From a checkpoint of a small image classifier: arch vit.
Rows from block 3 of a small image classifier, named by matrix and row number. Rows with one number within an expert belong to one neuron, the router's apart. Each number is 128 + 32 x the weight over its row's rms, rounded and kept within 0 to 255. All counts start at 0. After the name is the row's rms in percent of the matrix's.
Before each expert's rows are labels from the 100 images, of 14848, where the router gives the expert most weight on average: "responds to" is what is common among them. Only what is clearly more common there than usual is listed. The data: rendered dice on a table. In brackets: how many of the 100.
# router: router (model.blocks.3.mlp.router.weight, 32x192, trained with AdamW), inputs 96-191
# up: expert up (model.blocks.3.mlp.up, 32x48x192), inputs 96-191
# down: expert down (model.blocks.3.mlp.down, 32x192x48, transposed), outputs 96-191

# expert 17
responds to: four on top (100); dice: three (61); total: 8 (33)
router.17 091 [121 192 105  93 166 135 196 108 167 115 106  99 166 150  58 134  94 127 114  59 139 136 122 126 130 142  65 129 116 125 166 122 137 111 114 142 118  99 195  79 118 158 177  97 161 138  95 170 176 101 178 127 156 175 156 126 107 160 104 112 112  82 114 100 172 114  82 195 162 116 131 100 102 126 149  70  94 107 176 107 128 135 139 136 120 153  87 153 159  90 121 143 165  66 119 120]
up.0 100 [127 109 152 148 144 134 160  81 153 147  80 111 117 121 142 125 101 126 125 100 130 109 143 102 175  95  70 133  71  98 130 172 157 138 108 148 134 111 184  68 139 181  87 114 121 165 147 156 114 104 140 100 141 187 109 147 214 139 150 101 140 138 102  83 148  98 141 199  85 136 118 146 107 149 108 124 108  81 118 108  76  80 138 112 113 135 118 165  88 112 187 126 191 125 120 110]
down.0 103 [174 144 131 118  92 136 148 123 122  83 138  78 159 125 148 147 139 212 108 167 130 124 139 151  99 137 147 101 110 159  88  63 122 187 122 103 102 113  80 167 154 150 168 160 111 103 114 158 142 115 149 107 148  99 204  82 126 142 115  75 207  98 113 115 164 124 105 144 111 119 133 103 194 135 163 101 109 138 184  68  95 172 149 145  62  91 184 125 156 169 126 110  83 163  92 190]
up.1 110 [159 113 159  92 127 129 149 121  93 124 116 134 113 150  93 151 127 132 145 176 146 131 161 126 164 100  93 116 118 160 193  95 140 127 141 123 116  68 112 139 103  69 126 159 151 115 122  84 128 141  72 114 143 106 150 127 129 161 142  73  93 111 134 127 110 131 119 116 213  56 132 115 148 181 151 138 191 103 147  76 115  86 121 128 153 155 165 179 118 139 204 129 128 160 117 102]
down.1 101 [ 99 109  73 167 163  82 135  70 205 189 143  99 141  94 107  93 147 145 144 141 127 108 113  74 108 139  96 144 183 112 150  84  85 109 150 142 114 145 108 107 107 163 158 103 108 119 162 185 182 115 184 100 119 108 161 118  84  88 107 196 104 133 140 205 132 127 115 206 156  85 147 128  73  94 143 100 116 140 137 157 106 193  73 159 135 152 135 151 121 119 112 132 186 121 105 119]
up.2 113 [ 81 145  97  87 118 129 138 115 139 110 118 111 105 112  83 158 146  90 125 160 181  69 150 135 142 159 152  94 102  93 138 112 185  80 150  97 138 186 189 139 144 159 138 114 148  67 150 125  95  77 168 133 147 227 150 147  62 103 105 145 178 111 149 108 116 121  71 113 135 121 151 107 116  58 119 118 155  94 181 178 152 136 101 131 114 134 101 142  84 103  92 101 136 105 147 122]
down.2 117 [130 184 109  77 149 160  93 135 148 161 177  86  97 163 172 103 131  67 147  89 140 132  91 116 140 196 171 152 146 147  83 130 134  75 127 121 110 138 136 119 153 129  42 111 162 155 150 131  81 158 162 110 104 120 104 164 162 135  76  91 124 109 143 130 136 110 168 139  72 125 127 147 151 132 129 119  55 106 156 134 160 104 111  97 184 159 119 113 156 128 109 118  97 156 107  93]
up.3 099 [129 143 171 147 119 141 111 185 119  86 132 105 105  66 115 116  97 135 171 121  80 108 167 126  75  91 147 125  71  97 123 158 118  92 100 187 156 170 202 133 147 143  94 102 160 101 149 173  84 133 150 155  82  96 141 130  71 122  66 191 159 136 115 105 179 144 111 155  72 110 139 118  84 128 120 124 128 129 165 167 161 162  66  84 159 121 117 114 122 171 129 155 134 142 119 156]
down.3 094 [154 121 195 134  99 121 166 167 125 159  84  90 106 171 159  72  90 137 158 137 150 114 118 114  88 179 113 152 126 137 140  73 161  60 142 105 130  99 146 107  82  93 149 111 133 115 113 122 113 119 172 107 112 177 115 137 145 159  98 124 147 161 120 176 138 135 141 148  95 114  79 107 129 125 152  62 109  65 130 160 159 155 124 143 107 105 106 110 141 135 164  71 145 126  90  90]
up.4 121 [156 110 151 135 145 112 144 138  89 142  86  83 150 106  49 161 108 128 133  54 144 135 121 101 152 144 123 119  87 100 174 140 162  80 141 173 155 118 164 132 140 107 112  59 185 117 127 113 204 151 117 133 186  91 179 102  99  90 100 147  96 149 179 174 118 133 145 146 177  70 143  77 134 132 161 100 127  89 122 122 163  92 107 109 139 107 139 144 159 109 112 123 173 123 121  78]
down.4 114 [124 125  91 108 159 115 139  99 159  83  74 103 144 168 125  95 163 147 115 191 113 129 146 120  90 109 125 109 159 105 127 118 134 127  97 115 110 181 128 133  64  67 200 104  74 124 130 133 150 105 172 125 124  71 154  80 110 173 142 114 127 173 151 111 152 180  95 164 162 139 104  44 131  68 116  90  69 124 133 142  78  85 139 132 140 138 180 124 133  81  91 148 240 140 146 101]
up.5 091 [161  55 132 146 126 130 140 124 144 160 144 146  81  90 115 121 178 107 130 118 112 135 157 139  89 106 178 149 160 121 105 145 147  54 117 109 162 231  78 144 141 117 181  87 115 109 105 165  93 157  99 120 118  83 123 117 137 188 109 134  90 141 121  87 121  95 120  99 135 159 110  75 177 124 116 125 111 186 147 123  45 162 120  46 124 136 144 187  87 105 149 137 118  79 128 140]
down.5 093 [117 128 178 137  51 117 167 115 106 113 134 157 107 136 122 131  68 149 119 141  96  92 144  93 130 118 130 112 177 163  88 115 142 166 167 125 117  79 146 130 115 148 117 127 103 136 162  96 118 146 145 141  85 108 205  72  95  78  75 128 113 190 164 179 151 115 163  95 122  92 119 150 173 205 160 146 191 123 120  94  87  75 130 144 146 108 135 101  88 122 129 117 119 157  93 111]
up.6 090 [ 69 139  96 132 100  96 152  78 144 137 134 162 123  65 211  98  85  94 108 131 100 131 117 101 146  97 132 189 135  99 117 115  90 128 146 115  97 173  73 204 145 139 201 179  75 144  55  97 114 144 116 155 140 105 124 129 109  73 157  47 113  70  98 127 172 205 179 107 149 145 130 167 125 144 140 164 148 103  72 175 110 184  97 116 117 166 175  81 125 109 132 102  92 137  92 140]
down.6 088 [188  87 112 133 106  70 129 142 107 129  84 152  90 112 149 101 155 121 155 151 120  98 151 108 149  54  88 110 129 143 178  86 118 148 131 104 206 121 112 149 120 203 106 174 122 114 116 120 149 164  39 131 113  52 123 129 131 133 109 147 181 123 104 124 152 114  97 130  96 144 109 109 147 191 129 159 200 159 131 121 133 147 118 117 155  88 177  99 131 160 161 127 159  64 188 116]
up.7 094 [145 104 145 179  70  75 125 107  85  65 211  81 141 153 179 153 164 183 103 144 150  94 144 177  85 135 179 101 187 128 140 112 113 101 126 178 102 121  68 120 180 134 204 110 130  93 168 118 154 142 121 130 174 113 109 163 105  62 143 119 116 160 139  97  82 145 184 148 106 157 122 120 144 139 101 129 147 108 137 145 137  91  72 112 151 124  80  97 139 179 114 159 144 120 121 127]
down.7 092 [136 128  73  91  93 153  95 100 114 159 162 104 131  79 161 110 122 141 122 182 129 103 111 174 140  59  80 179 140 164 119 116 157 123 139  92 119  97 113 154 155 130 117 199 145 130 199 129 162 147 135 139 205 137 120 151  79 104 146 188 128 131 119 101 172 156 113  95 150 104 132 200  86 130 116  72 104 158 117  89 125 112 132  70 121 125  75 111 110 104  70 116 162 221 169 145]

# expert 16
responds to: one on top (78); four on top (75); dice: three (70); yellow die (34)
router.16 095 [ 98 123 139 151  76  96 169 150 112 111 113 114 118 152  75 126  87  72  89 124 186 167 107 134 166 150 135 114 133  89 127 141 101 144 130 102 123 121 122 218 101  97 179 166 172  88 133 100 180 101  71 158 160  80 120  99  65 129 127 142 123 114  94  86 184 114 112 139  88 129 174 148  79 132 121 133 154 163  77 189  72 107 153 132 167 198 106 118 146 146 130 150  72 103  76 141]
up.0 095 [114 148 100 161 168  91 195 185 119 144 115  75 169 180 161  87 163 167 167  93 159 149 135 147  60 157 105  87 181 158 139 140  78 199 106 173 104  89 135 130 144 106 114  97  61  41 135 116 153 201 150 100 108 179 114 136 107  77 135 143 192 175 124 173 162 137 175 129 159 133 132 141 116 157 107 156 123 105  98 180 168 109 108 126 128 153 107  98 103 102 119 136 130 134 165 130]
down.0 097 [118  91 100 149 117 165 126  58 146 175 157 178 135  88 135 151 141  92  95 169 158 126 121 151 108 115  65  86  42 168 111 146 169  79 125 108 127 149 106 101  86 146 149 104 150 102  74 190 104 108 115 137 170 134 162  88 140 139 114 152 126 238 134  98 124 109 129 105 106 160 183 105 107 107 154 184 177 138 135 131 121 135 137 148  23 107 107 174 158  90 145 124 149 145 165 119]
up.1 099 [196 163 152 142 171 115 181 116 103 117 121 142 105 148  95 142  67  95  89 114  63 128 156 141 113 104 120 164 100 136  61 151 118  83 160 122 143 110 124 101 141 194 109 143 198 164  58 132 155  95  90  82 126 136 129 150 132 164 163 140 100 135 121 130 215 188 132 165 130  81 116 174 122  95 110 102 106 101 139 137 116 143  79 156 113 136 134 105 134 139 130 141 108 124 159 130]
down.1 100 [155 107  80 155 155 115 152 100 188 111 116 167 143 100 122 107 131 132 151 100 139 152 159 114  96 143 123 167 136 101  78 123 141 154 122 142 119  71 113 153 104 143 103 108 125  59 173 182 127 127 146 120 199 131 174 103 123 120  91  20 129 100 132  72 137  66 134  65 141 164 126 152  96 123 150 147  87 152 152 124 108  71  96 139 125 148 100 126 136  92 133  72 116 125 147 139]
up.2 106 [134 160 151  99 116 109 129 180 128 133  93 189 123 165 113 154  69 124 116 105 117 103 137 111 125 119  99 176 139 183 153 192 158 156 138 133 105  90 118 114 153 154 105  63 108  98  94  88  77 168 123 151 112 149 102 119  97 143 162 176 166 183 129 180 183 102  89 103 111 150  80 112 137 112 178  97 153 137  85 120 179 152 118 129 154 129 156 103 118 118 107  81  87  65 153 150]
down.2 098 [162  86 123 161 112 122 118  83 112 128  99 120 138 130 134 109 155 106 161  84 101 169 100 171  96 124  96 140 144  84 190 125 117 127 127  84 112 153 116 203 112 124  93 149 110 183 189 195 162 140 170  63 166 115 105 138 102 126 131 101  93  55 110 114 134 206 117 163 107 132 110  88  95 119 112 108  89 124  98 168 177  84 153 143 113 124 101 136 153  37 140 124 153  97 112  97]
up.3 088 [ 89 155 101 108  67 125 159 121 117 157 129 168 174  63 119 154 158 104 152  98 150 142 153  94  12  99  69 132  81 143 168 171  79 140 172 118 158  77 119 159 139 141 135 158 223 128  55 121 133  75 145 158  97 116 146  99 142 116 150 135 136 134 134 116 133 130  54 173 138  95  65 113 148 124 143 124 135 112 161 103 156 117 126  80 116 101 141 127 118  80 137 106 140 140 141 102]
down.3 093 [122 149 166 104 110 149 118  98 137 144 115 100  99 118  87  82 134 118 109 166 158  98  74 177 108 151 155 149  74  79 137 127 139 125 136 145  41 159 100 118 153  97 101  99 156  69 137 124 133  98  94  86 149 145  94  92 137 187 124  39 148 140  91 152 135 103 220 121 129 130 167 107 122 193 177 115 148 112 143  94 124 121 130 146 164 167 159 161  70 147 112 154  94 147 142  88]
up.4 109 [128 137  99 157 127 153 182 121 189 177 135 103 108 132 140 168 130 101 115 168 107 152 137 132 103 115 100 158 173  96  98 163 198 123 144  89 131 127  85 142  83  82 128 158  98  70 142 147 127 122 110 119  99 231 142 118  78 195 115 132  94 127  99 100  61 125 153  88 166 116 147 156 148 108 136 128  97 147 199  94 145 138  90 100 137  51 112 128 115  72 153 125 107 130 119  82]
down.4 107 [128 150 121 190  94  98 151 127 147 135 137 139  68 138 155 183 130 102 141 146  92 158 119 128  98  87 140  89  46  69 118 134 166 138  81 168 140 109 107 146 138 117  87 104 105  88 135 126 157 126 120 124 156  84 153 140 113 141 149 116 143  87 169  93 122  49 120  71  91 189  93 111 100 165 121 153 108  86 155 168 166 118 142 140 111 141 103 126 142 156 102 115 122 165 122  76]
up.5 108 [130 111 163 122 154  94 162 138 149 158 111 171 145  91  61 117  83 162 173  88 125  96 135  85  88 167  79 161 135 126 181 127 101  97 155 128 112  74 122 156 180 134  55 121 118 169 124 157 130 110 130 181  86 153 138  64 130  86  96  58 112  99 129 155 113 117 172 101 142 102 101 122 144 143 102 151 155  66  83 196 109 125 136 121 177 128 132  97 157  87 150 124 158  87 140 145]
down.5 096 [121 113 193  86 129 103 102 173 161 125 112  87 124 130 162 129  47 163 184  91 117 113 140 188 110 189 163 143 160 138 160  88 150 155 117 132  85 114 107 137 121 165 134 129 134 117 151 147  94 154 135 150 149 142 126 166 170 100  86 147 137 101 151 138 110 156 123 170 155  74 157 101 114 142 154 115  84 136 136 105 142 127 153 100 165 152  91 107 135 170 114  66 127 113 154  81]
up.6 091 [ 47 125  80 111 173 152 132  53 148 120 132  87 154 115 138 158  83 101 134 162  87 108 137 134 120 135  80  69 142  86 138  98  83 151  88 172 121  76  84  87 125 187 170 141  83 142 111 185 148 134 136 154 145 149 144 120 179 136 141 128  86 146 162 167 168 103 148 130 138 122  88 106 171 127 114 107  91 141 101 145  87  91  93 138 163  87 154 126  95  88 163 112 135  99 154 136]
down.6 102 [128 124  68 180 129 178 143 158 122 154  95 116 164 154  83  85 137 147 143 148  94 103 118 104 145  73 128 135 154 166 102 150 142 138  84 126 145 137 119 157 125 134 206 148 142 161  96 121  88  92 198 186 167 150  97  78 101 195 142 164 162 170 124 161 115 121  94  92 119 148 136 103  77 119 172  71 126 138 147 123 192 163 152 132  95 132 154 121 108 100 133 112 142 138 101 143]
up.7 116 [185 138 136 132 162 125  80 143 171 101 147 172  87 176  63 119 122 146 126  80 177 179 113 129 140  90 115 120 189 133 165 178  68 136 133 156 139 170 105 147 149  70 105 127 156  98 106  81  93  94  24 140 154  77 112 147  98 151 130 110  93 160 116  94 147  97 109 160 144 120 140 116  75 131 121 104 105 204  98 125 123  97 134 112 144 117 140  61 127 136 158 115 181  94 172 151]
down.7 111 [ 91 113  74 214 159 102 104 134 132 115 217 139 138 118 160 124 117 164  73 147 157 132 144 110  99  57  73 161 125 125 102 150 100 127 110 101 151 141 128  89 137  97  84 164  70 133 145 168 159 174 129 131 165 228 118 141  92 144 116 161 158  87 102  97 146 209 127 180 146 180  88  95  92 102  85 169 107  98  77  77 136 143 163 149 137 114  72 140 116 101 145 131 170  82 161 151]

# expert 12
responds to: three on top (100); dice: three (74); black die (54)
router.12 100 [127 164 109  55  68  86 138 137 188 142 147 138 105 126 155  79  91  98 106 177 167 102 104 147 149 156 178  89 128 174  74 101 112 129 134  92 109 110 138 106  88  69  96 106 145 143  94  91 101 127 153 112  82 140 142 141 115  93 132 158 188 175 137 195 161 107 202 154  83 104 108 167 128 147 133 163 109 166 177 153 140 139 142 106 121 110 153 166 102 163  76 117 102 193 112 164]
up.0 097 [132 110 130 101 149  85  79 151 143 134 174 139 131 171 166  83 151 106  97 169 176 157 109 119 144 115 173 140 160  69 147 128 113 108 129 100 137 182 143 124 189 130  45 100 118 140 140  99 158 155 145 144 101  75 127 102  99 136  95 130 153 155 129 124 106 184 106 138 138 134 151 144  85 170  66 165 156  75  99 169 108 178 112 118 172 128 106 140 129  39 103 106 169 141 166 144]
down.0 093 [151 192  99 125 143 176  94 128 147 119  75 148 106 137 102 150 170 126 138 131 139 149  64 124 159 157 146 127 182 156 130 155 154 137 106  49 119 129 121 148 135 176 152 146 153 109  61 130 193  89 103 121 149 181 101 150 188 156  74 140 130 122 156 168 101  83  83 125 129  93 148 120 154 128 105 134 165 159 121 105 153  64 112 121  87 122 136 148 104 173 109 112 101 126 113 116]
up.1 099 [115 120 179  90  98 121 109 121 142 178 154 189 147  97  69  90 157 135 101 175 167  78 117 161 123  58 153 126 121 171 143 164 111 242 118 156 157 128 145 154  80  89 158  84 143 158  91  93  98 106 195 107 105 194  94 177 141 101 118 152 148 165 138 153 117 177 137 127 165 143  85 122 169 148 166 124 149 111  94 161 130 145 124 135 110 153  96  85 149  97 150 131 113 177 130  82]
down.1 104 [107 158 147 143  55 117 195  96 143 144  82 126 126  51 117 141 124 136 116 192  66 151 103 117 103 130 141 115 116 191 121  89 112 119 141 166 135 139 201  86 117 120  99  82  94 139 150 125 188 138 168 132  69 120 159 129  44 101 109 172 119 145 125 160 177 137 170 111 131 146 141 176 143 132 192 151 116 119  84 173 139 149 142 147 174 158 173 126 108  97 136 113  83 127 109  97]
up.2 090 [177 153 160  29 128 150 127 128 136 133 138 132 157 190  96 114 140 151 126 119  90  59 114 130 104 118  15 125  80 156 162 138 185 156  91 221 110 117 128  79 147 145 112  94 165 140 118 151 130 158 138 136 100 149 128 183 136 148 160  62 145 116 136 161 103 144 175 163 104 150  99 147 134 132 144  76 120 128 171 128 113  65  57 128  82 141  87 154 138 141 154 161 121 126 151 123]
down.2 096 [135 116 142 135  65 145 160 150 180 112 179  96 116 157 142  79  75  26 138 189 116 144 114 137 107 140 174 150 139 118 105 127 117 139 155  53 168 123  73 188  88 116 119 137 131 130  84 123 146 151 130  99 147 102 131 119 114 115 114 122 175  91  91 135 107 148 147 132  57 121 132 135 114  91 110 166 111 166 165 122  87 136 194 113 153 151  76 161 103 135 142 106  91  77 140 102]
up.3 098 [ 84 130 117 162 136 122 136  88 133 148 155 201 167 159 126 120 122 135 150 170 119 110 108 171 125 125 121  66 119 160  66 152 113 124  92  89 159  62 172 153 160  54 116 170 208 155 121 141 109 125 118 130  85  92  89 117 136 169 137 145 124 163 130 118 109 122 126 135 163  63 190  97 124 121 136 125 124 163 130 122 120 142 173 190 106 173 104 172 152 145 139 110 109 112 131 133]
down.3 094 [ 94 172  93 146 111 178  66 147 135 110 179 154  72 122 125  99 110 117 147 112 145 117 149 114 172 175  98 117 111 141 167 163  97 114 159  82 143 120 105 118 125 132 107 150 118 118 122 127 111 136 165 132 152 119 102 148 136 144 171 134 140 146  85 134 183 114  94 150  97  93 145 137 121 142 145 148 107 160 165 164 162 105  69 114 180 108 117  46 147 144 152 108 167 109 110 116]
up.4 096 [153 165 105  98 181 104 148 133 102 207 153 147 102 105 130 141  82 138 104 104 182 128 106 121 116  73  81 147 137 142 126 136 102 154 117 170 150 106 146  97 107 110 143 124 152  99  85  94 123 162 127 134  47 201 151 111 156  91 183 101 110 121 105 144  81  77 151 121 173 223 126  68 144 121 120 152 108  99 115 175  87  82  90 102 142 115 170 112  79 117 128 118 151  96 131  92]
down.4 101 [ 91 119 119 100  67 102 123 142  76 221  92 111 106  95 101  75 109 161 142 134 141  99 140  93 121 142 148 109 159 191  86  86  74 155 151 122 103 132 156 112 159 120  61 164 196 148 106 179  96 113 111 115 113 167 104 129  97  70 160  80 126 127 162 228 118 167 147 149 157  89 130 110 153 129 101 131 146 117 175  87 143 117 137  94 120 172 148 105 154 137 138 167  99 169 102  98]
up.5 097 [104 110 128 144 117  90  78 159 135 128 121 158 114 144 142  92 179 103 132 145 111 145 111 160  98 141 142 172 175 172 106  89 101 168 113 158  92 139  33 181 106  75 122 175 100 125 139 170 119 119 113 144 169 193  73 111  59 109 145 184 145 184 128 150 100 142 100 110 143  95 114 115 105 136 107 107 149 176  55 145 187 145 116 164 172 126 112  56  93 139 169 127 122  92 174 117]
down.5 096 [127 121  83 119 120 147  93 127  42 109 100 145 188 117 154 150  91 102 115 107 145 149 136 132 148 123 143 112 156 102 139 126  93  73 127 134 110  95 190 123  89 124 170 121  86 135 104 120  90 116 149 156 116 110 136  78 142  90 191 122  91 128 153 103 124  86 164 122 143 118  82 142 153 185 214 207 125 171 123 164 179 102 196 127  67 120 105  90 163 193 159 132 106  97 153 121]
up.6 107 [199 138 118  92 126 140 159  77 149 112 126 144 132 117  95 193 126 138 124  91 132 111 109 153 103 188  74  86 157 125 131 170 152  50 139 106 135  63 131 145 163 131 166 146 120 178 105 149 165  78 177  97 142 116 156 115  83 126 116 165 134 157 151 115 166 126 125 178 112 121 118  94 167 132 157 100 130 135 170 104 164  85 169 142  42 135 137 127 100 110 158 140 150  86 101 150]
down.6 123 [129 122 150 131 106 173 142 145  90 134 133 108 142 108 152 114 145 197 145 145  54 139 138 127 104 223 179 154 161 117 102 144 116 168 190 116 119  91 131 172 168 126  69 106 110 173  56 184 123 110 146 155 121  34 166 132 198 111 140 108 162 101 132 153 160  69 104 171 119 161 171 100 159 132 122 115 148 149 136 138 158  87 118 111  76 104 123  89  98 141 125 129 133 110 142 168]
up.7 113 [131 156 140 128 150 104 121 128  88 143 122 197 112 110  65 123 150 109 160 117  94  87 113 162 142 152 125  95  98 136 144  97  43  60 124 101 134 130  98 115 162  99 159 151 109 187 122 124 115 102 142 118  49 155 126  99 115 109 154 116 138  82 139  98 173 129 133 161 179 150  66  56  88 115 105 182 160 120 180 138 161 195 218 160 109  87 141 134 110 122 150  93 145  86 144 143]
down.7 097 [137 181 111 107  92 113 132  86 143 130 141 122 124 132 126 126 100 143 144 135 101  98  89 155 123 144 148 102 118 192 154 115 139 106 152 194  64  56 164  66 116 114 120 172 170 117  77 171 155 120 119 110  88 188 132 217 132 114 124 186 109 213 121 145 144 132 162  89 142 200 153 163 137  69  99 122 129 164  79 191  98 117 148 136 109  93 120 120  77 112 167 137 164 135 136 139]

# expert 19
responds to: six on top (100); dice: three (100); total: 16 (31); total: 17 (29)
router.19 099 [131  63  93 130 128 187 155 107 175 165  86 200 114 123 109 123 107 138  90 154  71 115 148 107 127 137 113 189 147 125 120  69 153  96 165 113  78 121 158 169 112 192  58 127 157 153 111 149  99 120 156 131  99 188 152 106 113 138 110  90 115 100  62 188 154 140 100  89 175 101  80 158 141 154  86 122 109 101 118 151 148 156 126 167 115 127 118  81 187 107 156  89 116 115 154 186]
up.0 112 [ 84 185  97  80 102 138 127 171  79  87 170 149 164 151 152  41 118 129 133 153  95 115 112 116 135 131  96 158  89  89 112  87 162 149 156 150 134 129  90 101 140 158 167 146 212 155 147 119 112  73 136 122  83 158 105 175 146 103 105 166 127 104 118 125 165 148 152 120 135 106  94 108 165  95 112  90 154  86 122 172  99 221 114  97 194 190 138 115  82 170 215  96 176 130 154 134]
down.0 104 [130 132  75 129  79  95 121  77 156 116  86 149 119  93  85 174 174 152 118  86  96 111 178 135 141 136 101 136 133 114 132  83  91 162 111 156 118 136 168 129 130 144  76 145 143 112 111 189 124  73 103 152 137 118 163 126 162  91 180 110 129 125  81 110 148 144 116 170 170 150 143 153 122 114 142 165 111 119 109  96 142  96 193  98 125 150 123 130 120 176 108 132 110 136  74 148]
up.1 093 [164 172 139  99 154 107  98  70 159 126  86 122 143 137 165 141 129 148 139 166 173 157 115 130 134  97 152 100 117  57 155 153 171 111 119 160 118 146 147 155 142 111 112 130 142 146 155  93 124 157  76 164 134  94  98 155 199  99 154  84 112 116 179 178 154 147 128 117  70  73 176 112 156  88 138 135  98 188 129 145  72 124  34 184 109 161 132 126 140 134 122 136 186 123 152 133]
down.1 096 [122 121 109 139 147 157 147  96 136  72 140 103 150 130 129 137  58 153 164 107 122  88 109 133 156 118  68 149 148 157 117 137 104  81 133 186 121 158 142 119 105 106  87 117 101 149 106 123 117 132  94 145 120  90  73 113 103 130 142  94 120 157 108 122 101 111 103 154 166 130 133 109 129 110 107  82 158 169  90 121 144 135 100 148 115 155 100 157 121 125  83 108 185 159 105 165]
up.2 107 [199 158  96 117 141  85 136 167 106  82 190 171 126 148  65 139 120 144 114 105 146 174 132 118 121 110 150 125 159 111 127 154 157 129 131 119 120 140 159 118 117 172  75  72 146  95 190  91 154 138  88 117 169 115 180 118 182  84 106 120 134 101 140 146 118 139 137 134 183 129 104 127 108 107 168 100 124  80 103 130 205 128  71 110 154 113 101 135 113 114 128 107 118 134 132 111]
down.2 105 [143 147 126 154 127 182 103 134 157 105  75 166 154  74 109  88 121  74 106  62  54 108 146 103 106 126 109 129  71 138 150 138 108 121 112 120 155  99 106  64 116 123 152 163  93 174 137 132 116 107 107 174 130 139 147  90 148 120 117 107  58 126 152 153 146 140 171 239 156 115 195 126  84 115 143  68 105 116 139  78 146 146 190 136 139 135 143 147 168 225 137 123 153 190 123 166]
up.3 117 [101  68 127 147  98 122  74 152 128 121 130 155 125  74 135  80  86 142 149 159  72  68 162 125 125  97 195 147 113 127  70 102 123 130 131 129 141 171 137 131 126 106  63 155 155 148 135 156  90 123 152 176  55 178 118 117 105 126 133 136 179 155 110 198 163 180 139  84  36 131  78 165 162 175  93 156  97 148 111 117 129 203  56  88 164 173 134 100 114 197 140  98 131 167 120 155]
down.3 115 [166 114 120 189 105 175 165 124 130 139 152 118  92 160 155 142 133  86 151 177 110 110 170 115 147 123  81 120 105 163 160 146 165 166 139 133  69 109 102 139 182 126 109 117 113 104 115 167 105  74 121  65  94 124 173  98  71  87 144 132 156  62 106  95 210 155 112 167 161  93 157 114 199  72 174 102  96 124 171 125  98 120 159 132 133  79 180 106 117 134  58 102 153  73 143  98]
up.4 104 [149 164 195 202  83 122 124 104  82 156 143 119  75 133 126 106 158 129 138 107  75  75 105 105 134 111  94  95 105 162 142 154  43 169 140 135 145 163  50 135 145 145 162 126  75 153 164 135 156 153 154 140 139 121 121 158  92 113 102 115 170  89 129 138 101 135 155 106 179 169 125 156  99 100 123 144 177 131 118 139 155 132 131 135 122  99 150 130 168  37  89 147 124 126 130 179]
down.4 097 [148 125 128  55 209 122 117  67 104 117 179 123 155 135 123 175 105 114  93 147 191 127 175  32 166 161 181 144 111  92 134 177 146 127 107 194 148 119 105 122 142 157 102 125 136 121 223 115 178  99 146 123 163 101 133 191 132 117 118 137 168 130  91 129  85 147 106 138 148 126 136 122  93 152 158 146 147  57 192 123 150 131 109 120 119 103 171 156  85  94 180 133 121 128 222 146]
up.5 087 [120  88 138  62 142  92 145 104 108  75 118  80 147 137 134  89 179 134 170  95  54 128 159 135 122 183 138 170 142 108 150 150  54 197 111 137 156 123  63 131 152 135 177 162 128 140 164 130 127 154 127  94  85 186 137 136 117 114 160 132 155 160 132 137 106  98 157 118 182  99 120  90 117 108 132 122 105 114 120 105  78 155 134  65 151 115  85 163 114 219 167 180  98 129 206 133]
down.5 092 [122  78 125 105 122 139 123 171 154 149 149 104 125 101 129 124  51 109 105 108 147  48 161 114 111 144 161 152 142 166 148 150 125  59 112 100 118  91 149  84 118 138 177  99  84 117 105 138  95 130 118 108 110 154 125 170 158 186 150 118 108 109 163 179  84 103 148 142 156 131 107 143 116 160 151 130  61 152 215 103 113 148 124 114 144 146 146 171 152  68 110 187 159 126  94 122]
up.6 111 [184 151 100  82 167 113 107 165 147 129 107 117 202 166  62 130  83 123 120  54 153  80 122 118  95 130  36 115  97 132 183 181 138 131 130 173 135 111 145  89 147 148 191 101 214  73 117 130 170  80 128 137 111 210 174 109 143 172 113 116 135 112 105 115 162 123 129 145 127  79 152 141  99 125 139 100  68 141 154 161  48 108 103 167 120 122 124 101  76 124 144 113 129  95 140  78]
down.6 117 [105 142  90 113 159  90  65 137 160 112  87 122 150  95 146 164 109 112  91  65 117 177  98 156 103  91  92 140 105 106 111  84 110 174 123 121 137 198 141 131  75  57 121 125 128 151 150 165  96 148 154 125 116 133  93 156 161 130 111  57 122  58 158 133 134  84 152 183 130 141  80 133  80 106  93 140  89 143 151 150 145 114 101 119 191 164  79 125 161 101  95 119 139 128 126 150]
up.7 090 [101 136 160 187  85 187 115 112 131 122 112 125 133 166 156 134 161 147 154 171 169 147 137 126 105 116 118 113  55 107 123 111 164 122  83 106  57 118 132 135 150  98  64  97  82 127  84  89 132 159 144 150 200 148 153 129 164 174 118 167 144  78  99 121  93 139 197 178  99  92 130 114  97 159 160 179 150 128 145 200 113 142 122 197 133 125 113 167 155 126 114 104  87 153  87 123]
down.7 093 [141 184 178 113 114 127 145 157 126 101 188 111 157 111 146 111 178 138 138  66  79 116 114 187 139 153 161 142 150 129 133 135  61 168 144  83 124 139 153  99 102 167 143 130 153 176 111 105 115 128 150 144 138  74 137 147 111 157 152 120  97 172 123 123 130  96 153 120 154 242 107 204 134 119 126 106 206  43  68  97 131 196 151 132  48 116 137 135 125 217  85 162 101 129 140 146]